A small encoder-decoder audio transcriber, trained from scratch: 41.3 epochs.
Rows from block 3 of the audio encoder of a small encoder-decoder audio transcriber, named by matrix and row number. Rows with one number belong to one neuron. Each number is 500 + 40 x the weight over its row's rms, rounded and kept within 0 to 999. All counts start at 0. Numbers have three digits each.
After each neuron's rows are labels from the 100 clips, of 14848, where the neuron reaches its highest value: "peak on" is the class under the peak; "responds to" is what is common among them. Only what is clearly more common there than usual is listed. The data: strings of digits, spoken by a formant synthesiser in many voices.
# fc1: MLP up (encoder.blocks.3.mlp.fc1.weight, 768x192), inputs 128-191
# fc2: MLP down (encoder.blocks.3.mlp.fc2.weight, 192x768, transposed), outputs 128-191

fc1.352:450468491447542558441452471530517527580484471421424551443489526534509455552500498473533462525517464493469528487512495470502476514533444529533527507552462548484484399572450505622487463496535488
fc2.352:528540467552503467524510529442535496529567552500500509469436426483481478448475504507513515464489535515568493474526503528484494454443497474548385537486559451567495489498563501533556494491519417
peak on: /ɪ/; /ɛ/
responds to: voice: child-like voice; reverberation; "zero"; "seven"

fc1.394:522467522512492484585508484584570518482420471459542479406436528516454449505562557482499566475472488550502470488506495508565512442459511483434517488537520533548509524490514551465530481463510586
fc2.394:549509483450453519516500528451469469476456521519435448542475483434627505504492494513540496611440540526514511470515582486481479541506491550584438509513496522480528519526490543527565477519435462
peak on: /t/
responds to: "two"

fc1.606:472464506501516515500469478497497513511423453452525480494527455569511569518559492553488526443452502468543481511569512455464496489423547485488479498485520507528471480505431465505521544556486511
fc2.606:529496519489526506462505543449513491431512471598569475500433513533515457581540485417548483542563465504513559466480473520404452554547505543468449553510480517505530515479524488493454556512454446
peak on: /w/; /u/
responds to: reverberation; "one"; last digit: one; white noise

fc1.336:514426435477451454495524547500533499516486483531450539487467483525493516498525526511497501484441476514515517450419469512500552582490528512471550565474552540507426558479551558478536521473536472
fc2.336:489484442538543422568497394478436442516501539504518528504537470467456550502514496465527523481532522536492497491568508464496495531500482467500455450526513443475525475478472421540467465431510536
peak on: /i/
responds to: "three"; voice: child-like voice; last digit: three; first digit: three

fc1.274:537560496504454575471460503431523483543459545495534584488515472532550536603447484459506514479463456442541550428426496431541439507522509488474549538468502491487513454501558533540496490482530475
fc2.274:548476542451575456504462513549487580457565498521481481555523509500499488448552436567496499468526525475483478536568461469533453526450506489566518490538493478488545543449508443467526463516497473
peak on: /t/
responds to: mains hum; number of digits: 5

fc1.668:498484481463495469474507517482503519491552506477526468399472553528481475508545474400533466499532514532507520490489494535511516513436557490539488490506486451539435494522557463509554546542533496
fc2.668:472486534521437507553491466500490490557417493517552500550485521526472508492556515525457564495511490505498486510469481499442446489577396461450478508545498573465483444472530565547454435481449507
peak on: /aɪ/
responds to: voice: child-like voice; "five"

fc1.330:516448464522497505541440566499474468505500542449486553540501509440487473538487536517486566539510481544545510606567474478541460515521481426520468473435442461471519431507481443466493481501524539
fc2.330:510547521503522466527496492497541541486432529530512493481523505553557522459507492456581438439505493382500447423459456515460578450500471538495500537504529531506465505506530592510588556493469415
peak on: /ɪ/
responds to: reverberation; "six"; voice: low voice

fc1.564:509450497478523545493462509529488460548502462521461511421521450530548443505516527531521467530414472564470524553521479447499478489481473469515556462493508472576577436481546482472531471446443456
fc2.564:520506534481457479520475497482530488433514556508479520592453556568535591502471568467500484531501462443552505425528433487471478482474476538489483514485480516505428492478524446488530512474531555
peak on: /ʌ/
responds to: "one"; first digit: one; last digit: one

fc1.2:558459547505491511507570469440515534503437550514524535425512558494535497482542531544510515462479525514497490489523469521552448449476533502515519497501449533500518452527517475455464549517517554
fc2.2:451527402495531484451468469504455505504519529505460481563521497508496529491468546519481506473470470495442467542456520435476521520453479529482517485472510481494473541434516476500513503468515467
peak on: /w/
responds to: reverberation; mains hum; last digit: one

fc1.611:486458429476487430455451477491452476480550538454476522476544532551498519447528462521467417529465504478511480515468481557492576521427586438543495546531553517512470502485526503420561535552511504
fc2.611:484609474510543467486480507497505469474475503504489427430520498500449596466455499500329500539512499518471555544487449502458508531462392554452474535485473449543513554449547458481525470523521531
peak on: /w/; /ʌ/
responds to: "one"; first digit: one; voice: deep voice; mains hum

fc1.308:522464430584540494537492510545510492526577443550544529477525523496482490508497462504554483450484520459439457524488478525487459536558492547461532480474484412556607457507491472486520508523516449
fc2.308:524493536476497484499471471512496467470485497446461511498498438500443462446549506485463542554521422511482530516445599497501537455515470521493486541545526478430440533499560487444513461414518474
peak on: /t/
responds to: "three"; last digit: three; voice: high voice

fc1.253:540469486525452544471510516497518513501437517491574537523525445525427526505526483479463449473433470556588440506509568475471484500542460453434463471561497484534477500508457501513467509427575500
fc2.253:539490459456510429505548505489422484516569474415463469457510530525522542461458597471524509529515484486514574487510489525483475498479463514516503522534514532512547549490510477442491486500489556
peak on: /i/
responds to: "three"; last digit: three; first digit: three

fc1.243:519439445489482524434514431502523502544561464507476507501448513404545533527520459499504524552508533495478555495488518512560455562504493439520503475507480525463508553455496504440517514499558417
fc2.243:520504463511515563519508572478480516455438430458479464526499485496520485488501511501463455543502501522530474474548477516467450418392571500427541461516518460448495452500432543556451473495451555
peak on: /ɹ/
responds to: "four"; voice: deep voice; first digit: four; last digit: four

fc1.453:472492510513501497490464536431538529546539502525458505473493467494493526556504467517483556529473503545480469596502511617479503468524492456483514519450508485577548464414501504574466518549514504
fc2.453:442494536444431483486509542488383447530423525552533494437577562499534487538493479564498435525461484530450497495452573512495524527467541550514458541518476511499517444495411496499461440539424428
peak on: /ɪ/; /w/
responds to: white noise

fc1.599:508505508482561460528515497514585508528535553514500429515576484511522480450502551489466505506533451590506468460462460482562495478549567486482534478445566545473483412558514469474527531506502452
fc2.599:489563435481523537533495499496518519435500504432491528527514532547487494535516491532545432514493548493443483482591534576475479535470511469470493547552472514481461556430490486491465532534507524
peak on: /aɪ/
responds to: muffled (low-pass); first digit: eight

fc1.435:472545437494458449520462537532519536477522484459515401458511457489494505473540553514439527492530491496522558498469487465508514510533589451508487520511539508434554520534563471567516598516525499
fc2.435:480517505470484547521505426483468417465502481523469549512517556474476483531436546529492413537507523581522428494490494483487414459452437516464533508511416505500444498489478541495485451536418503
peak on: /i/
responds to: voice: deep voice; number of digits: 5

fc1.608:441499464577486533488510421571562487453474521537483557512570474504525575537542447446520529528557484409555481474499509498466514499498514498473486479572450441527528465527504458479568499481489451
fc2.608:510497532466508466506506497493466491453511499423536475536446496516478463490491508527489522437534602523545562479500543507443437507484514432571496632504583515483574490473553546595458520514532539
peak on: /t/; /u/
responds to: "two"; number of digits: 5; last digit: two; first digit: two

fc1.508:475494522515550500545508550515449491405490518458515544449567502536525522560512397493557518596543488502509552448538469549498459437457536514528450473490505515447467405535528457496504456461527542
fc2.508:482526456473514545438425398525478576519501406483504524473504576464501524518539460510485478495496506477527531583516461504492465511486487546549533432476490433509467537539484514465470397498539494
peak on: /aɪ/
responds to: "nine"; voice: deep voice; reverberation; first digit: nine

fc1.353:410481457501476402528488410495521513489476522463497518530534539531511506460410495545512448510472565477492471513515512511563505548530512482484576569538483482453548527517503415465482517462557495
fc2.353:484531478512472500418462527569485507520555506578506469521524440490508578495516531534405519453549492564475494536501494551383504498444462576502389515517489473512540422476558555529498550586504495
peak on: /w/; /eɪ/
responds to: "one"; voice: child-like voice; first digit: one; last digit: one

fc1.469:511474527486487476476516485505471467475497501476472566501512514466472512590514480533476506474452470546553496454520566527477495503438479530527537485472525538552426485444492557517563467493540432
fc2.469:517455447524548495461495479469460473503502441460482498455516494493476500469511508502546548467443535610490486514476482398475486526477454454524488460480448414457528507507511456471465503397483576
peak on: /i/
responds to: "three"; last digit: three; number of digits: 5; first digit: three

fc1.68:454445523440535517485527495522490524453454506491474563545591435457540548515455549429461476464540509485364521532483486552617451529520579465503505462447533534567447510479495484494536495496507503
fc2.68:511510420528580472477489532488497526488501531449511495511487546487401449492538413513495454505581550541493528523477495476499485526529416491480497446494459468443421520508530558397580449483516479
peak on: /aɪ/
responds to: voice: child-like voice; "nine"; number of digits: 5; whispered

fc1.660:478430444491519466532497489554504494518521543495499582513505497608462489552564475495406486482495446485447510486554474476470465551505538503522466495564488515557454460539514416490572442462538519
fc2.660:459503490559557573463505537492476509472534518520454484499485469488594559460494505557558484499558541444555496542573502500498441491503500448512465501488476416464451528587527566477464508502488452
peak on: /ɪ/
responds to: "zero"; voice: high voice; first digit: zero; last digit: zero

fc1.349:527545542500510480511525481523517587525581508567481519562532441558539510532486423369499510515436524517556488456511499529523416512541455539548484520462472433511594506451535480418515498484466470
fc2.349:449491513563452555489511528490515446502374538471444531510463478462458565532519607528414490475452526544494576500553498456451552500465522534451485515517480547546475522525412508536458529437552547
peak on: /ɹ/
responds to: "zero"; voice: deep voice; last digit: zero; first digit: zero

fc1.583:514523508508517444543491451508508502435472510496513458485421517480457577526491598517430486486480475491471440565524524511463523482407442477516548473488448475471529518485452541513442569504466461
fc2.583:491507537508483403523491442485457493523547466526516507495480513498516540522514460448548439516529483439551528514485383461494445519455538600501423483450443540571564461477509499461468428502518496
peak on: /w/
responds to: "one"; voice: child-like voice; number of digits: 5

fc1.629:468512487558521528507503443520463483488523519503458456507516540410533525503490542505509542455579553430496524570546457535451425443467513508580534518474501546484523485516526487484549446466434465
fc2.629:496496475491494460488493494482519565469539470468468520437490509506439458522521546543479427526416431615518513468446499491516544531510492479462505547445500444415528463448480446495497514474493532
peak on: /t/
responds to: "eight"; "two"; number of digits: 5; first digit: eight

fc1.622:555521488538554416558451451547476475525465534561487487460486572539448508447525610499465556477472496442453513525474523539461464525527580571456579491446520490478516544429470440531449499429479457
fc2.622:491506535502487495560538467427488502471534474418528534551532448510527506606462449519495383559526474518455447438476505438517478491487500473550457487537510501514458437502545520474554465513522484
peak on: /i/
responds to: "three"; voice: child-like voice; first digit: three; last digit: three

fc1.290:489520574573520511507537518535500487401475597502440470561506449455491435462524521448434515468470521536520468464513445502522499565516516509517503507483568500524522517544444460488546483474467460
fc2.290:539471577524471482397500493533513490501470478538478516583512570583535496498538430566467500511461521516499543549430404507425524456517487411547438431499479476479522510512559533445448505518528514
peak on: /ɹ/
responds to: "three"; first digit: three; last digit: three

fc1.409:454516467571421455517433446430516537468480544530520537476505480509527477501503518465454552496474489471540432462561480591436481540450467560458527450507437514505465464457492544554523496429542534
fc2.409:536508452410547556492545542464523543541522450533489480504532500497486553554493500556467516508510560516472546447492466409591486446540487451519451495550521514550501499475568496404466513554484562
peak on: /ɪ/
responds to: reverberation; voice: deep voice; "six"; last digit: six

fc1.707:563558544510510509601461486542481457509524505493493485532534481432550416551509456497486483444472473429504568555490548558474519513557521481575447470495505453581427545499514416469551504436583481
fc2.707:486501508505515471493497529460566487527480455496541526462464491560525473483476539533529493498589452500558525565501499475497516473480485562363470479482473454481574472419478495565548534457471522
peak on: /ʌ/
responds to: "one"; reverberation; voice: high voice; first digit: one

fc1.662:452494521491478482511487452457493484571509547480514490564611524588598515511455469520524431555501553418507544506407567461466496516618538496448511449507494521499503485504537523504491446490485479
fc2.662:507513476517531427527503537438532541511518461519554550479435439493457489476575529467465514469473531485506451495578509472492532580410515463549471510482487489552511517473479465573517550462494532
peak on: /ɹ/; /u/
responds to: "two"; "four"; number of digits: 5